Weights of a small masked spectrogram model: depths [6, 6], batches of 128.
Rows from block 4, named by matrix and row number. Rows with one number belong to one attention dimension. Each number is 128 + 32 x the weight over its row's rms, rounded and kept within 0 to 255. All counts start at 0. After the name is the row's rms in percent of the matrix's.
# q: window attention query, key and value (stacked) (model.blocks.4.attn.qkv.weight, 288x96, the q third), inputs 0-95
# k: window attention query, key and value (stacked) (model.blocks.4.attn.qkv.weight, 288x96, the k third), inputs 0-95
q.4 093 [135 146 155  84 150 199 163 148 177 117 152  93 104 172  91  71  74 163 109  90 115 186 174 132 146 160  85 143 135 165  79 143 101 112 126  40 160 143 119 147 145 111 137 109 176  80 125 137  98 148 187 155 115 104 145 165 142  81 131  99 168 164 176  85 147 167  93  75 103 153 129  88 128 102 128 129 105 112 106 112 110 141 168 136  98 150 110  93 135 134 115  95  85 188 144 131]
q.5 096 [128 110 147 127  87 135 158  99  94 126  71 113 143 111 171 147 167 118  78  99  97 115 121 204 122  66 143 176  96 120  57 103 175  97 113 115 114 110 114 111  79 141 170 120 119 138 170 137 169 159 163 138 105  76 158 123 145 167 110 182 118 164 168  75 120 129 145 124 167  85 129 124 120 164 112 155 196 167 195 133 123 108 148 139  96  81 112  98  91 181 112 129 178  81 145 110]
q.6 103 [153 107 138 124 154 171 148 146 160 172 151 112 125  52 101 122 127 172 168  54 133  91 133 139 152  88 135 122  80 201 100 104 145 120 151 102 103 121 108  98 102 105 133 160 131 105  93 127  88 104 153 148 219 138  85 156 143 123 188 126 134 137 142 120 121 142  58  93 207  60  71 179 147 110 133 117 172 128 115 137 137 114 110 120 108 119  96 107 112 131  97 182 162 157 140 156]
q.7 082 [119 105 153 134 149 116 111 156 127  94 122 129  87 114 113  80 107 147 107  89 102 100 162 159 104 150 175 119 113  92  86  96 108  94 160 158 171 122 124 142 161 171 137  92 110  64 197  84 151 147 131 180  86 108 184 111 177 145 129  79 119  67 152 114  75 159 167 101 194 104 121 143 135 138 111 134 194 145  84 155 171 135 141 149 102 128  91 134 151  67 170 135 136 196  89 142]
q.8 090 [ 93 164 119 115 105 101 109 126 111  83 203 102 169 159 101 125 137 119  99 172 160 172 100 127 123 140 161 163 141  72 199 157 166 125  81 120 152 108  88 104 163 105 153  93 157  99  95 119 125 113 127 149 120 101 199  94 114 143  67 171 132 163 122 139 125 159  85  80  76 164 181 178  88 160 110  96 128 157 194 114 176 129 114 130  64 129  97 148 105 132 129 105 155  91 125 148]
q.9 106 [168 113 131 122 114 150 162 116 162 169  87  95 150 130 151 173 121 112 192 166 133 151  90 102 138 133 181  88 109 119  32 171  82  98 116  92 144 120 131 111 105 101 122 155 109 115  71 117  61 181 110 115 218 156 150 118  98 128 150 147 127 135  87 100 128 169 113 134 127 112  85  72 121  99 156 111 108  86 158 194 109 160 143 155 194 151 165 165 121  97 118 130 145 101 142 126]
q.10 092 [108 139 134 167 150  74 159 116  90 117  99 206  97 168 129 116  84  94  96 176 150  60 128 126 152 146  86 155 156 103 136 112 106 136 171 162 154 188 129  80  97 168  85 111  99 117 150 152  66 131 135 145 129 149 113 193 157 109 123 120 114 185 152 207 108  95 137 150 142 143 121 113  84 165 125 109 182 119 122 140  88 106 117 138 129 110 102 162 128  79 174 165  90  86  69 127]
q.11 104 [ 55 180 138 135 164 122 150 137  94 109 155 137  91 167 160  98 140 153 141 126 108 137 116  87 126  87 159 165 124  36 105 127 101 104 118 148 134 117 122 119 103 130 129 154 165 123 152  92 140 144 155 179 100  99 122 129 123 117 106 116 133 127 137 157 114 133  53 141 138 202 131 128 129 159 155 153  64  61 155 134 123  88 165 163  74  74  79 210 169 100 148 198 122 150 134 112]
q.12 100 [ 76  96 128 193 156  69 110 106  94 104 124 197 140  58 100  65 100  65 106 123 168 145 159 100 192 130 134 134 116 137 119 120 179 120 138 116 176 162 105  74 152 123 149 145 141  99 141 145 122 155 136 155 124 175  99 129 175  86 158 124  86  98 120 173 104 101 129 151  82 134 131 188 135 162  96 165 152 134 156 117  84 145 106 104 165 107  67 116 163 134 155 142  86 104 139 177]
q.13 110 [129 125  93  98 149 147 107 105 162  84 152 183  47  86 120 116 153 148  99 134  92 161 176 135 176 142  98 183  79 154  84 149  99 148 149 134  96 174 121 171 132 147 123 104 148 166 119 113 142 163 160 158 212 115  75 173 111 117  97 118 141 159 102 141 191 124 103 196 110 168  93 105 158 117 181 110 135  79 128  78  95 116 138 124 147  97  87  77 111  93 147 118 120 145 121  97]
q.14 096 [109 114 175  79 111 166 143  70 123 114  97 155 134 129 148 116 164 115 167 166 140  67  64 142 118 181 102 115 212 138 169 107  89 178 138 138 137 100 115 126 118 197 144 144  93 169 138 115 174 108  78 120  77 141 127 109 108 107  96 128 113  98 124 139 110  85 135 122 156 167 132 112 149  57 148 149  86 151 146 157 106 163 161 115  39 121 163 166 121 116 147  93 116 191 148 113]
q.15 106 [196 102 117 173  73  30 121 106 144 134 164  88 124 119 143 133  84  79 147 141 119  85 162 116 142 126 160 105 110  91 105 145 125 101  94 170 153  85 165  70 134 112 149 109  62 159 155 116 132 179 120 170 127 179 168 129 123 108 147 185 124 179 109 106 118 118 147 128 195  70 106 161 161 179 110 129 142 130 160 164 135 115 160 164  97 154 125 148 121 104  84  84 117 131  87 116]
q.16 091 [105 117 141 143 118 109 142 105 121 102 158 213  90 128 120 122 109 126 166  58 161 105 123 128 149 132 120 116 107 177 160 144 129  98 124 109 155 176 103  78 175 105 170 177 126 129 123 181 132 102 127 202 156  70 128 105 128 112 164 159 102  68 124  99 148 138 112 109  66 165 140 141 127 126 157  89 104 114 149 152 149  91 114  95  47 183 103 107 170 110 133  88 120 144 142 216]
q.17 091 [173  95  84 112 122 166 122 143 121 106 143 153 123 123 126 134 131 126 173 207 137 135 150 133 142 102 160 126 147 138  87 100 115 142 161  51 133 166 136 184  74 126  57 126 139 182  82 163  93 147 125  95  46 104 161  90 141 187 100 171 118 156 127 139 102 169 112 152 126 119 135 140  60 158 184 116 122  77 109 143  50  85 150 108 131 128 123 167 134 123 149 148 119 153 108  82]
q.18 103 [156 141 173 118 150  53 107 165 153  74 109 150  95  97 154 177 152 121 101 109  86 145  74 123 110  83 103 138 167 137 101 156 123 123 110 141 132 143 130 138  98 106 121 127  87 137 147  92 155  76 144 137 141 104 118 206 111  91 205 155 142 124 111 104 111 124  88 135 163 113 134 207 109 166 147 150 131 123 213 156 113 116 133 161 118  96 177 126  76 140  95  99 117  66 200 130]
q.19 098 [168  74  86 140  72 119 148 143  96 172 173 110 125 110 115  98 107 117 130 149 174 106 166 124 127  93  82 141 131 140 180 127 129 201 111 133 140  91 109 124 109  86 144 159  70 141 151 121 165 120  89 171 155 163  79 105 192 114 141 164 100  67 130 176 141  62 205  69 138 129 156 143 141 161 140 140 133  75 154 179 116 136 118 181 118 139 121  87  91  96  94 132 119 105 132 149]
q.20 093 [111 155 179 117 179 187 166 164 126 159 140 103  99  93 104 112  55 147  93  73 115 127 160 137 118 100 105 118  88 116  56  92 123 124 162 114 126 100 144 153 126 133 172 136 112 103 119  85 128 177 177 173 185 139 157 144 103 142 169 124 123 124 110 160  76 173 124  90 165  20 118 123 117  98 152 144 172 141 156 133 130 125  97 193 163  82  79 123 143 152 111 143 133 101 108 136]
q.21 091 [198 196 152 120 143  78 117  85 174  79 119 104 168 128  89 138  68 161 158 154 136 166 107 139  97 130  97 126 108 123 195 169  86 151 184 163 181 156 123 115 115 153 144 100 140 147 183 121 153  97 111 126 131 116  79 117 147 126  93 113 177 107  86 171  83 129 125 144 131 127 116 110 147  73 102 110 110 100 133  83 174 132 164 146 194  79 124 130 115 127 135  94 113  44 137 122]
q.22 096 [ 79 134 130 152 140 146 113  57 166 143 131 155 120 135 132 145 227 132 141 131 164 143 120 113  85 150 101 105 126 162 169 109 108 131 171  87 123 123 130  94 139 106  18 118 113 126 184 129  84  79  97 113 104 128 129 151 111 155  97 116 149 183 126 108 120 129 116 105 106 119  92 154 141 188 158 124 181 121  73 171 182 115 142 139  92 123 156 141 155 195 123  82  66 137 112 166]
q.23 103 [128  96  59 106 146  78  66 123 153 134  89 123 150 142 156 127 103 117 105  97 148 169 159 136  80 108  77 169  79 105 146 117 128 107  76 158  65 206 114 124 142 110 172 199  98 114 135 127 118 116 109 122 198 196  94  86 138  99 138 172 149 129  90 124 127 160 156 108 151 170 137 134  97 166 146 165  95  84 104 100 144 139 122 148 147 121 124 111 132 110 134 161 190 102 192 148]
q.24 088 [118 174 141 125 144 156 108  78 153 131  78  96 141 113 172 121 138 131 171 130 159 152 187 111 105 124 202  97  86  99  88 127 123 117 147 150 136 176  78  86  95 105 167 147 129  82  41 129 115 106 162 157 128 122  86 204  97 135 116  97 157 113 192 102 134 171 141 181 151  92  77 117  89 113 163 124 143 158 151 120 122 139 115 103  87  93 153 154 204 141 109 153 101  98 123 123]
q.25 096 [134 129 121 163 102 155 110 146  63 107 127 119 153 157 142 181  90 132 122 152 122 106 101 189 161 147 108 145 166  77 165 112 131  97 118  85 162 171 146 125 114 130 136 187 126  91 103 127 108 119  99 161   9  47 152 115 169  95 147 164 127  84 169 120 112 136 131  99  82 106 186 171 164 117 133  77 163 140 127 154 116 152 118 121  74 166 133 131 108 161 172 146 118 119  78 131]
q.26 105 [104  67 127 130 113 107 124  61 120 173 156 123 129 138 145 179 137 119 170 100 114 100 130  69 125 128 142 140 138 137 200 110 194 114 176 131 147 137 104  89  82 124 138 189  78 128 100  80 174  74 130 147  72 173 132 126 117 143 122 101 159 106 161 182  88 156  88 146 128 224 131 140 152 194 115 119 108 165 118 153 109 120 158 122  96  90 107 151  80 106  92 127 145 102 142 131]
q.27 095 [165 112 153 134  31 141  91  72 140  83 108 105 138 187 139 115 127  97 157 151 105 120 162 145 121 110  43 122 113 145 142 142 145 153 103 138 150 161 126 149 111 168 165  85  94 162 212  97 136 110 117 144  83 146 113 181 128  85  46 176 167 117 107 103 172  83  98 135 138 140 123 158 122 189 153 130 114  83 194 130 152 127 155 130 109 162 141  98 111 121 115 138 156 112 105 130]
q.28 097 [144 156 119  92 162 121 106 123  99 198 123 157 122  97 132 103  77 134  65 143 166 124 144 100 131 146  44 105 177 126 182 178 135 134 139 114 194 181 126 180 179 141 104  73 111 142 147  96 137 102 120 101  88 126 167 100 166  89 136 125 121 103 169 120 150 134 103 137 120 150 169 186 138 124 108 118 147 128 173 178 114  92 101  91 147 109 138 113  90 135 137  29 129 153  82 108]
q.29 092 [131 191 144  88 147 148 119 109 125 193 137  82 167 123 142 109 102 115 112 199 145 183  83 122 128 171 150 106 105  62  55 128  94 133 124  71 116 153  85 124  97 116 137 157 121 125  88 146 103 175  75 108 131 127 163 121 121  66 117 169  98 150 130 163  82 139 118  83 122 135 106 116 104 174 174 161  96 114 152 165 126 183 119 132 147 115  83 185 147 205 134 118 137  92 153 129]
q.30 095 [111 165 172 144  94 149 163 114  99  70  95 137 173 177 142 111 142 103 159 127 170 136 115 114 129 175  59 144 128 104 189 119 162  86 118 122 119 148 112 114 147 156 205  92 163 138 126 140 122  68 154 157 122 123 193 115 114 143  94  96 161 107 114 123  89 140  95  98 157 138 115  35 172 135 105 182 164 144 162  95  83 189  85 163 136 143  95 100 117  90 101 132 122 114 109  93]
q.31 090 [133 149 108  84 126 113 125 176 120 116 154 134 125 177  97 167 104  75 112 109 127  83 172 117 132 163  54  89 112 158 168 122 148 125 107 108 121 147 128 132 154 182 162 134 117  83 102 101 107  76 187 151 205 110 162 110  88 167 120 134 133 107 142  93 153 184 140 136 155 167 115  63 134 112 126  69 113 121 134 187 158 143 117 141 157 168 111 138  79  62 110 151 174  79  75 155]
q.32 109 [106 127  83 140 146 112  86 163 154 166 141  77 134  99 155 148 121 155  88  33 148 162 148 124 150 167 123 128 103 159 100 128 114  92 135  73 164 145  84 117 131 110 150 167 143 132 173 118 187 202 126 123 191 126 111 154 203  88 124 144 160  82 104 133 125  92 146  94 120 150 146  92 148  64  74 162 112 135 113 111  94 176 127 151 140 122  94  95 114 121 111 121 152  77 139 196]
q.33 102 [163 143 141 144  87 140 111  94 129 151 104 122 154 132 150  93 156 132 145 171 113 100  94 147 111 190 139 149 135 145  97 129 145  89 114 101 131 140 172 119  95 122 124 171  56 112 149 147 154 173 142 152 144  88  82 190  82 129 193 109 129 116 111 176 120 173  62  86  33 122 132 138 159  67  94 135 174 148 115 141  98 145  91 147 108 177 206 129 108 157  81 124 116 140  97 104]
q.34 087 [142 119 111 178 141 127 101  81 142 166 112 124 145 147 103 124 105 124 157 106 103 115 151 140 146 189 128 128 102 173 122 132 147 132 167 113 151 145 154 116 195 103 136 124  57 114  90 128 115  45 134 116  91 121  80 106 146 108 103 119  55 145  98 174 149 156 138  99  57 183  96 152 110 132 143 124 147 100  98 151 151 162 110 164 153 145 105  69 117 158 138 105 128 131 255 152]
q.35 100 [140 124 101  69 159 113 123  99  81  81 107 120 138 131 168 160 106 101 130  76 134 190 120  93 174  58  86 137 122 120 144 157 156  88 105 141 122 168 142 141 184 152 113  80 108 168 206 169  72 132 139 116  96 121 102 145  85 126 149 145 132 132 142 105 163 198  61 123 128 185 116 210 122 113 108 134 118 143  97 120 115 170 160 135 176  88 144  95 101 160 119 147 100 105 135 152]
q.36 096 [104 100  95  87 177 131 116 126 200 123 156 152 110  90  97 108 180 122 169 119  94 116 144 108  99  91 128 160 136 142 173 150 168 129 153 153 143  77 178 155 109 115 132 157 170 138  83 126  66 139 133 168 165 201 174  92  94 124 154 146 147 170  97 102 101  48 145 144 178  68  91 186 109 128 132  70 147 172 143  97 125 108 103 136 124  92 113 116  90 129 160 100 119  92 131 149]
q.37 100 [123 128 113 119 115 114 105 123 159  95 154 134 100  85 128 116 153 165 110 164 136 146 197 158 133  91  79 162 140 149 116  72 172 132  93  86  92 119 129  88 165 122 133 126 158 147 134 116 155 102 150 121  97 138 100  30 165 123 138 191 110 141  92  96 147 125  49 110 137 117 121 183 123 156 143 169 157  50 174 139 115  81 156 125 101 174 117  99  99 124 133 140 157 193 201 117]
q.38 088 [123 156 164  85  80 148 155 143 126 111 143 156 115 142 113  93 110 118 163  63 162 137 144  94 100 115 107 137 194 126 185  89 183  84 141 125 113 102 107 124 132 150 157  46 150 100 149 137 130  93 130  95   8 150 156 130 102 135 130 144 123  65 191 165 103 161 146 144 170 154 148 121 174 118  96 121 157 157 119 156 139 120  84 132 127 115 134 197 148  91 127  89 115 162  99 137]
q.39 101 [198 154  97 140 169 121  99 156 122 122 115 126 178 153 166 127 138 168 190  73 128 100 132 127 128 142  91 140 140 114 137 149 158  73 131  97 168 178  88 171  66 114 196 130  96 187  84 167 129  67 145 116 197 112 116 159 155 174 127 113 156  83 139 134 128 111 117 117 155 111  47 134  83 132 120 117  98 169 127  95  96 161 105  98 160 108 124 110 127  87  89 162 137 106 101 100]
k.4 103 [ 84 103 119  97 141 145 134 140 172 164 172  90 193 167  76 129 128 106  53  78  79 166 129 116  91 130 149 168 158 138 196 174 149 130 181 148 155 141 125 116 114 121 124 116 114 111 128  89 157 198  94 108 118 161 118 124 143 110 159 109 172 111 171  81 115 150 119  95 141 151 154 125 124 132  97 169  73 123  63 132 131 141 167 127  49 134 110 104 106 180 139  79 150 127  74 117]
k.5 088 [139  95 148 112 121 182 167 114 104  50 133 107  31  65 123 114 126 163 121 103 104 179 105 107 168  89 127 140 108 140  79 127 122 179 131  96 145 161  93 182 109 145  84 109 165 127 147 126 155 158 154 150 126  96 157  69 147 128 149 163 113 189  91  88 104 187 120 122 184  96 146 150 170  97 107 141 186  92 157  96 141 105 171 116 130 129 101 137 151 125 105 126 159 175 138 101]
k.6 098 [149 198 174 108 125 143 146 131 153 174 147  97 123  82 165  66 140 128 122 145 149 148 119 107 118  88 211 137  96 187  46 158 136  96 128 111 118 122  89  98 141 120 131  87 128 130 119  97 119 158 142 111 110 153  96 221 160 116 120 107 157 179  99  90  80 189  98 174 153 110  81 106 116 107  95 147 194 155  77 121 113 134 116 140  99  97 122 106 153 151 104 125 148 152 116 161]
k.7 081 [185 160 172 192 167 151 128 139 105 114 117 141 105 115 113  86  86 158 134 182 125  88 186 107  89  98 161 117 126  99 122 123  81 131 130 160 105 151 113  91 202 128 158 137 128  63 142 136 141 147 136 164 146  87 118 104 123 123 130 103 107  97 135  94 135 211 130 107 188 108 130 179 123 157 100  79  97 147 153 178 105 115  64 139  77 100 156 118  97 135  44 167 146 145 127 116]
k.8 092 [151 102  47 140 134 102  96 106  88 123 145  96 130  96 117 138 130 150 119 162 121 167 160 166 171 129  80  77 148 181 142 120 188  67 185  86 151 166 116 149 138  87 114 118 158  82 114 129 153 165 109 148 153 143 148  80 120 152  89 147  92 144 149 141 167  73  86 122 110 153 125 181 114 127 122 114  59 144 138 150  51 134 142 114 141 136 147 135  36 169 176 122 156 151 130 142]
k.9 108 [128 102 142  48  77 114 166 113 164 169  68 124 109 133 128 111 129  57 140 124 150  80 151 142 149 107 163 118 140 121  91 149 176 152  98 161  83  99 138 101  98 101  68 108  85 133 133 138 103 103  77  98 147 165 114 109 165 152 161 151 149 209 130 198  79 157 144 181 171 133 126  71 143 108 138 121 122 139 142 184  88 142 141 128 136 146  92 148 104  98 143 124 170 161 185 116]
k.10 094 [139  93 176 152 125 141 120 174 124 109 103 143 134 146 125 161 111 141 143 132  98  58 139 148  95 127 121  50 178 136  85 110 127  94 125 135  94 163 121 111 140 148 125  99 100 140 169 149  87 142 172  98  93  98 164 147 121 114 153 182 131 166 164 103 185 165 146 120 137 132 127 151  95 138 122  95 128 193 104 108 152  92  92  58 132 232 162 129 158  60  63 136 117 163  95 105]
k.11 100 [ 92 119  95 153 148 144  98 150 166 165 125 117 127 167 140 114 111 138 139  73 115 131 148 154  67 117 131  68 190 144 123  89 161 115 107 128  55  93 139 112 125 154 136 103 147  94  79  94 141 150 105 138 152 107 134  64 140 167 153 129 132 199 131 106 130 135  77 123 199 158 168 163  87 163 165  72  60  84 140 161 126 126  72 117 132 150  92 129 177 139 156 189 112 136 173 137]
k.12 098 [140 126 122 164 139 120 133 117 117 121 148 102 176  98  97 125 127 125 138 116 176  99 144 154 143 158 118 117 137 164 111 102 178  99 149 108 103 178  99 138 201 145 146 139 146  73  84 181 101 164 151 145  78 126 144 139  78 159 156 149 125  34 147 130 123 181  84 131 116  84 143 124 139  97 103  88 165 189 138 107  88 148 115  58 148 175 152 107 125 122 128 136  67 155  31 146]
k.13 098 [ 80 163 126 115 128 124 119 142 141 166 137  90 119 101 160 124 139 126  78  80 102 118  73 159  61 116 149 177  92 117 148 135 168 167  75 141  89 145  80 149 205 134 121 110 151 139  91 167 111 119 175 116 108 104 127 126  66 145 117 193 154 191 132 119 176 113 140 131 166 145  92 103 149 155 144 196 126 136  85 187 159 129 135  79 108 147 130  81 149  85 161  77 102 114  97 151]
k.14 099 [117 116 129 125 179 142 132 119 117 115 115 141 147 154 105 145 112 120 178  98  86  91  97  98 101  98 109  81 162 128 171 123  99 156 155 184 193 149 139 123 119 156 141 112  70 159 209 149 137  48 135 111 127 105 101  93 154 101 125 156 112  81  60 172 129 115 200 155  92 161  82 157  97 107 150 116 115 157 121 129 164 100 132 129 191 103  75 133 137 112 134 124 152 121 216 112]
k.15 095 [244 143 124 143 113 105 151 139 133 168 157 148 120  79 123 132  63 151 120 167 109 114 170 153 151 141 132 157  96 155  62 125 139 100 122 110 144  91 144 157 133 120 118  95 129  98 142 150 147 142 148 150 170 129 141 108 116 138 153 154  93 116 110 127 131 150 107 115 156   4 133 135 140 100 138  93 151 148 158 174  56 159 137 155 125 111 124 146  56  77  69 149 101 111  83 154]
k.16 084 [119 175  83 157  96 112 152 123 126 129 139 150 149 177 115  95 127  96 125  79 135  68  91 136 104 136 163 133 177 152 125  99 126  73 138  99 161 172 123 117 133 147  96 126 133 119 173 118 168 129  77 165 163 118 174 158  98 121  93 179 106 110 152 122  81 142  83 174  54 169 110 177 108 117  95 134 106 188 101 157 124 187 155  94  80 111 121 142 166 166 144  49 107 117 113 185]
k.17 086 [156 105 137 128 126  66  71 155 110 116 138  38 135 100 154 127 133 124 117 168  89 197  91 133 107 117 150 165 130  89 134 154 131 182  91 145 163 153 175  75 117 146  54  71 134 147 136 131  93 150 141 129 162 125 132  94 158 122  77 198 126 119 152 157 116  86  86  97 127 172 124 125 104 207  81 146 121 125 156 154 160 161 115  91 176 111 124 131 131  97 123 150 140 137 177  85]
k.18 090 [129 149 157 117 104 106 180 129 123  85 164 137  49  63 145 180 222 145 149 110 115 112  53 127 146 128 152  95 154 146  84  98 133 110 124 117 108 118 165 164  79 118  81 128 128 157 138  75 115  90 141 129  85 108 121 143  43 161 176 145 126 123 138 105 125 131 155 106 218  84 146 155 163 126 156  91 193 128 104 134 139 140 134 134 107 128 122 109 128 120 168 152 126 152 170 111]
k.19 104 [211 173 101 135  56  78 129 137 162  96 145 137 164 133 122  74 158 153 160 136  94 153 134 107 135 144 167  99 138 130  58 166 140 138 135  84 143 147 127 144  80 138 130 178 170 171 105 165 143 116 121 138 124 115 169 117 160 173 131 143 120  61 126  89 105 120 162 129  87  89  95  12 124  70 146  97 174 128 100 122 135 172 158 102 117 121 145 111 151  94 116 120 130 166 131 123]
k.20 104 [146  98 173 106 116 102 102 111 146 142 137  97 131  87 110 113 121 134 107  88 102 163 146 124 101 133 170  98 125 151  21 177 159 147 139 118  64 113 108 104 103 125 171 149 104 107 117 112 126 233 129 116 171 179 134 154 143 141 189 138 168 164 143 131 106 120 147  91 202 114 117 123 119 126  90 151 158  73 164 145 120 142 153 135  75  93 125  93 125 178  56 128 145 162 151 102]
k.21 091 [115  94 127 178 138 139  93 152  94 119 141 111 135 127 132 140 124 177 105 129 121  75 116 127 137 164 156  40 158 128 161  88 108 100 126 106  95 105 136 150 123 109 177 109 203 101 102 157 134  64 115 147 198 176 109 114 104 111 153 136 134  68 151 167 161  41 171 127 192  80 140 108 152 109 136 152 120 184  72 129 136 142 116  99 125 132 185 114 143  87 163  94 139 125 166 108]
k.22 097 [145 123 116 157 121 169 140  56 133 128 117 173 125 111 124 115 181 140 129 151 109 138 107 125 140 127 142 100 119 175 186 113  66 176 156 115 157 122 108 109 119 129  96 109 193 117 138 123 107  35 112 132 100 111  87 127  82 123 129 114 167 168 124  97 160 125  97 146  71 156  90 208 125 186 136 130 169 132  91  99 166  94 114 104 103 122 162 144  98 190 112 152  44 146 176 151]
k.23 110 [ 94 165 134  56  84 107 111 138 145  89 126 152  55 163 160 167 129 137 111 177 156 107 143 130 101 144  93 175 125 153 128 146 162  76  94  60  95  87 117 165 182 124 156 138 135  99 162 120 148  84 127 158 100 134 202 118  95 150  90 137 158 133 116 168 112 159 137 128 116 174 151  56 124  94 147  77 112 156 138 141  89 158 173 107  97  82 159 114 116 154 148 108  88 163 150 179]
k.24 091 [103  66 121 149 157 137 130 133 149 198  97 118  80 100 133 157  93 102 122  76 169  73 136 122 104 118 140 124 131 170 102 179 171 115 137 131 167 167  65 122 153 148 148 124  82  65 104 119 120 101 112 144 198 174 103 131 118 111 135 138 189 203 118 167 105  98  75 146 188  89 138 142 137 174 103 162 131 153 136  95 158  89 181 147  73 114 115 140  98 114  94 145 101 121 110 150]
k.25 093 [123  69 119 215 154 113 111 131  73 123 142 142 124 180 134 136 173 118 139 170 126  98 114  99 129 111 126 142 173  59 100 105 139 149  89 122 181 138 122 126  86  98 131 158 128 110 159 136 129 204  75 121 124  88 148 126 161  76 128 168  87 134 166 183 116 116 143  91  61 146 179 193 109 195 124 127 111 173 129 119 115 114 112 163  70  97  91 104  97 143 122 155 129 109 103 158]
k.26 098 [145 180 128 113 168 158  90  72 160 127 100  83 143 177 172 139 103 166 160 149 151 107 140 106 137 179 154  89  98 143 148  93 109  67 145  86 188 201 144 116 110 147 116 161 126  44  80 112 136  27 151 142 101 158 113 101 112 102 135 107  87 125 132 179 125 165  99  82 129 119 132 108 100  94 138 104 172 130 115 134 166 126 116 132 176 125 106 129 133 111 128 128 135 122 192 171]
k.27 100 [132 156 119 119  94 175 118 134 120 145 168 139  76 146 103 110 154 154 121  96  77 104 127 121 147 140 109 109 115 145 196 143  82 164 192  75 152 122 123 192  98 116  81 133 180 164 172 147 156  25 131 126  95  78 173 102 104 120  96 175 117  59  93 115 142 129 170  93 129 121 102 113 125 152 154  99 119 157 156 142 130 114 178 136 113 182 151  93 115  67 115 118 144 168 138 165]
k.28 102 [127 157 136 122  98 154 133 121 120 140  98 137 132 115 124  96 137 143 133 107 123 144  85 141 146 144 192  86 141 117 174 172 117 126 139 124 186 130 172  98 128 101 117 159 158 180  96 105 103 129 157 100 185 115 197  76 120 124 144 165  66  10 179  92 145 107 148  72  51 113 118 144 110 148 128 138 154 152 121 204 118  90 125  98 119 115 135 138 158 141 123  68 119 182 107 117]
k.29 100 [ 82  41 121  78 130 124 130 133 137 177 167 128 151  49 102 132 142 118 104 118  89 129 132 179 124 139  91 133 137 124 100 152 175 196  91 169  94 143 128 113  82 135 165 150  75 108  78 125 103 107  73 138 121 137 128 144 189 115 189 147 165 129 128 155 126 126  86 126 145 173 160 114 151 142 133  88 149 144 113 141 119 122 152 139 109 121  85 119  46 137 157 143 145 219 173 114]
k.30 106 [145 118  68  58 154 165  95 112 139 126 129 145 141 184  53 114 114 124 128 119 190 155 192 102 127 183  86 105 144 163 156 111 150 137 105 113 132 163  73 184 104 140 122 118 164 123 166 134 117  97 101  94 181 138 141 123 100  85  91 118 130  84 152 140 151 127 142  93 188 157 170 131 115  99  97 125 151 121 154 128  91 146  78 126 204 112 121  74  80 133 113 103 183 125 177 103]
k.31 088 [ 95 155 117  96  41 135 148 124  93 158 153 144 112 169 147 137 107  89 121 158 144  94 134 111 118 124 122  90 185 109  53 136 130  70  92  66 110 146 185 114 110  88 144 182  91 157 158 112 150 159 149  74 107 146 161 158  99 143  89 145 101 146 181 123 125 151 186 106  78 184  87  97 144 121 136 139 118 137 141 180 140  99 133 161 106 135 125 116 140 112  98 132 217 131 133 180]
k.32 112 [134 128 141  98 117 147 139 131 102 146 131 143 159 166 133 141 125 168 125  46 123 108 109 126 142 111 144 169  95 153 116  96 163 111 110 167  59 116  68 104 112  64 149 171 171 159 134 165 152 114 140 170 108 156 168 193 129 152 173 116 136  87 140 145  92 188 119 137 134 142 157  75 162  32 105 112 148 161 102 131 107 128 128 105  90  79  85 113 168 148 170 106 143 131  48 146]
k.33 105 [140 110 116 100 170 114 156 148 162 137  98 151 118 159  99  88 111 108  69  67 103 118 101 164 122 122 129 135 132 148 128 127 153 121 157 108 164  96 110 118  83  93  91 144  98 147 151 171 112  41 120  90 183 116 131 177 147 146 157 140 177 136 146 139  50 144  92 123 155  94  85 211 125 104  98 122 210 110  79 120 178 145  96 186 166 123 112 143  94 152 134 159 137 119 175 125]
k.34 096 [153 133 135 178 161 135 123  92  98 182  91 107 174 173 144 154 135 171 140 158 105 104 155 154 157 121 132 109  98 121 163 118 133 137 144 124 105 168 189 161 189 102 109 103 116 140 110 125  98  86  91 142  83 134  91 137 124 125  86 123 104 115 161 154 135 180 113 106  87 154  15 144 177  57 107 123 144 151  63 113 186 162 123 146  65 138 109  90 102 149 158  93 109 138 163 120]
k.35 097 [108 131 130  78 143 112 129 164 106 105 144 141  79 140 120 178 154 139 123 118 134 200 111  48 181 139 156 180 122 154 220 120 143 104 140  80 100 120 139 171 173 136 105 109 198 105 125 107  85  95 136  90 101 141 152 111  88 160 217 124 107 102  97  84 147 101  94  78 105 157 134 166 115 118 148 117 110 147  94 151  97 146 142 150  76 106 150 138 128 105 128 138 102 101 162 188]
k.36 095 [141 165 139 132 125 114  95  99 127 119 155  76 133 126 137 116 170 112 175 210 133 144 116 109 117 151  82 191 161 188  76 193 110 114 107 124 113 147 112 127 172 119 148 139 113 158 108 159 122 185 103 119  72 183  86 118  68 131 123 112 146 187  99 130 145 111 173 190 120 117 138 114  90 144 141 148 112 100 134 138  90 140  90  82  90 119 206 157 112 144  84  93  97 111  88  74]
k.37 099 [170 169  61 146  97 149 102 114  91 113 194 110 105 122 122 111 178 152  91 145 128 170 126 167 145  81 123 141 113 137 121 126 131 141 116  95 138  94 139 133 201 132 107 111 179 157 150 100 155 119 122 142  97 128 161  86 141 136  26 185  96 118 185 123 139 151 104 134 133 120  87  91  96 133  96 144 199 100 126 136 135 108  83 125 130  79  81  84 132 188 174 165  90 171 151 147]
k.38 091 [140 143  80 173 151 150 108 101 156 116 115  99 106 147 106  79 105 154 141 123 142 140 212  85 125 178  75  99 131 118 172 114  99 124 143 137 182 220 149 121 129 174 170 129  99 140 156  89 155 126 157 123 129 134 147 141 131  92  67 108  83  32 153  76 134  78 144 127 127 150 178 149 181 143 110 129 113  95 124 114 115 124 106 163 171 127 118 187  98 136  78 141 101 100 140 101]
k.39 101 [137 154 126 117 131 135 116 159 107 194 107  97 120 150 175 154 143 112 128  86 162 134  79  93 134 196 122 128 138 175  70 157 151  91 105 128 120 125  55 158 114 128 134 136  87 177 135 121 108  58 128  91 149 137 106 178 140 127 150 100 152  95 118 160 135 165  78  86 151 131 109  76 138 106  64 157 156 152  96 147 142 174 144 121 203 111 158 125 164  74  93  95 201 130 111  90]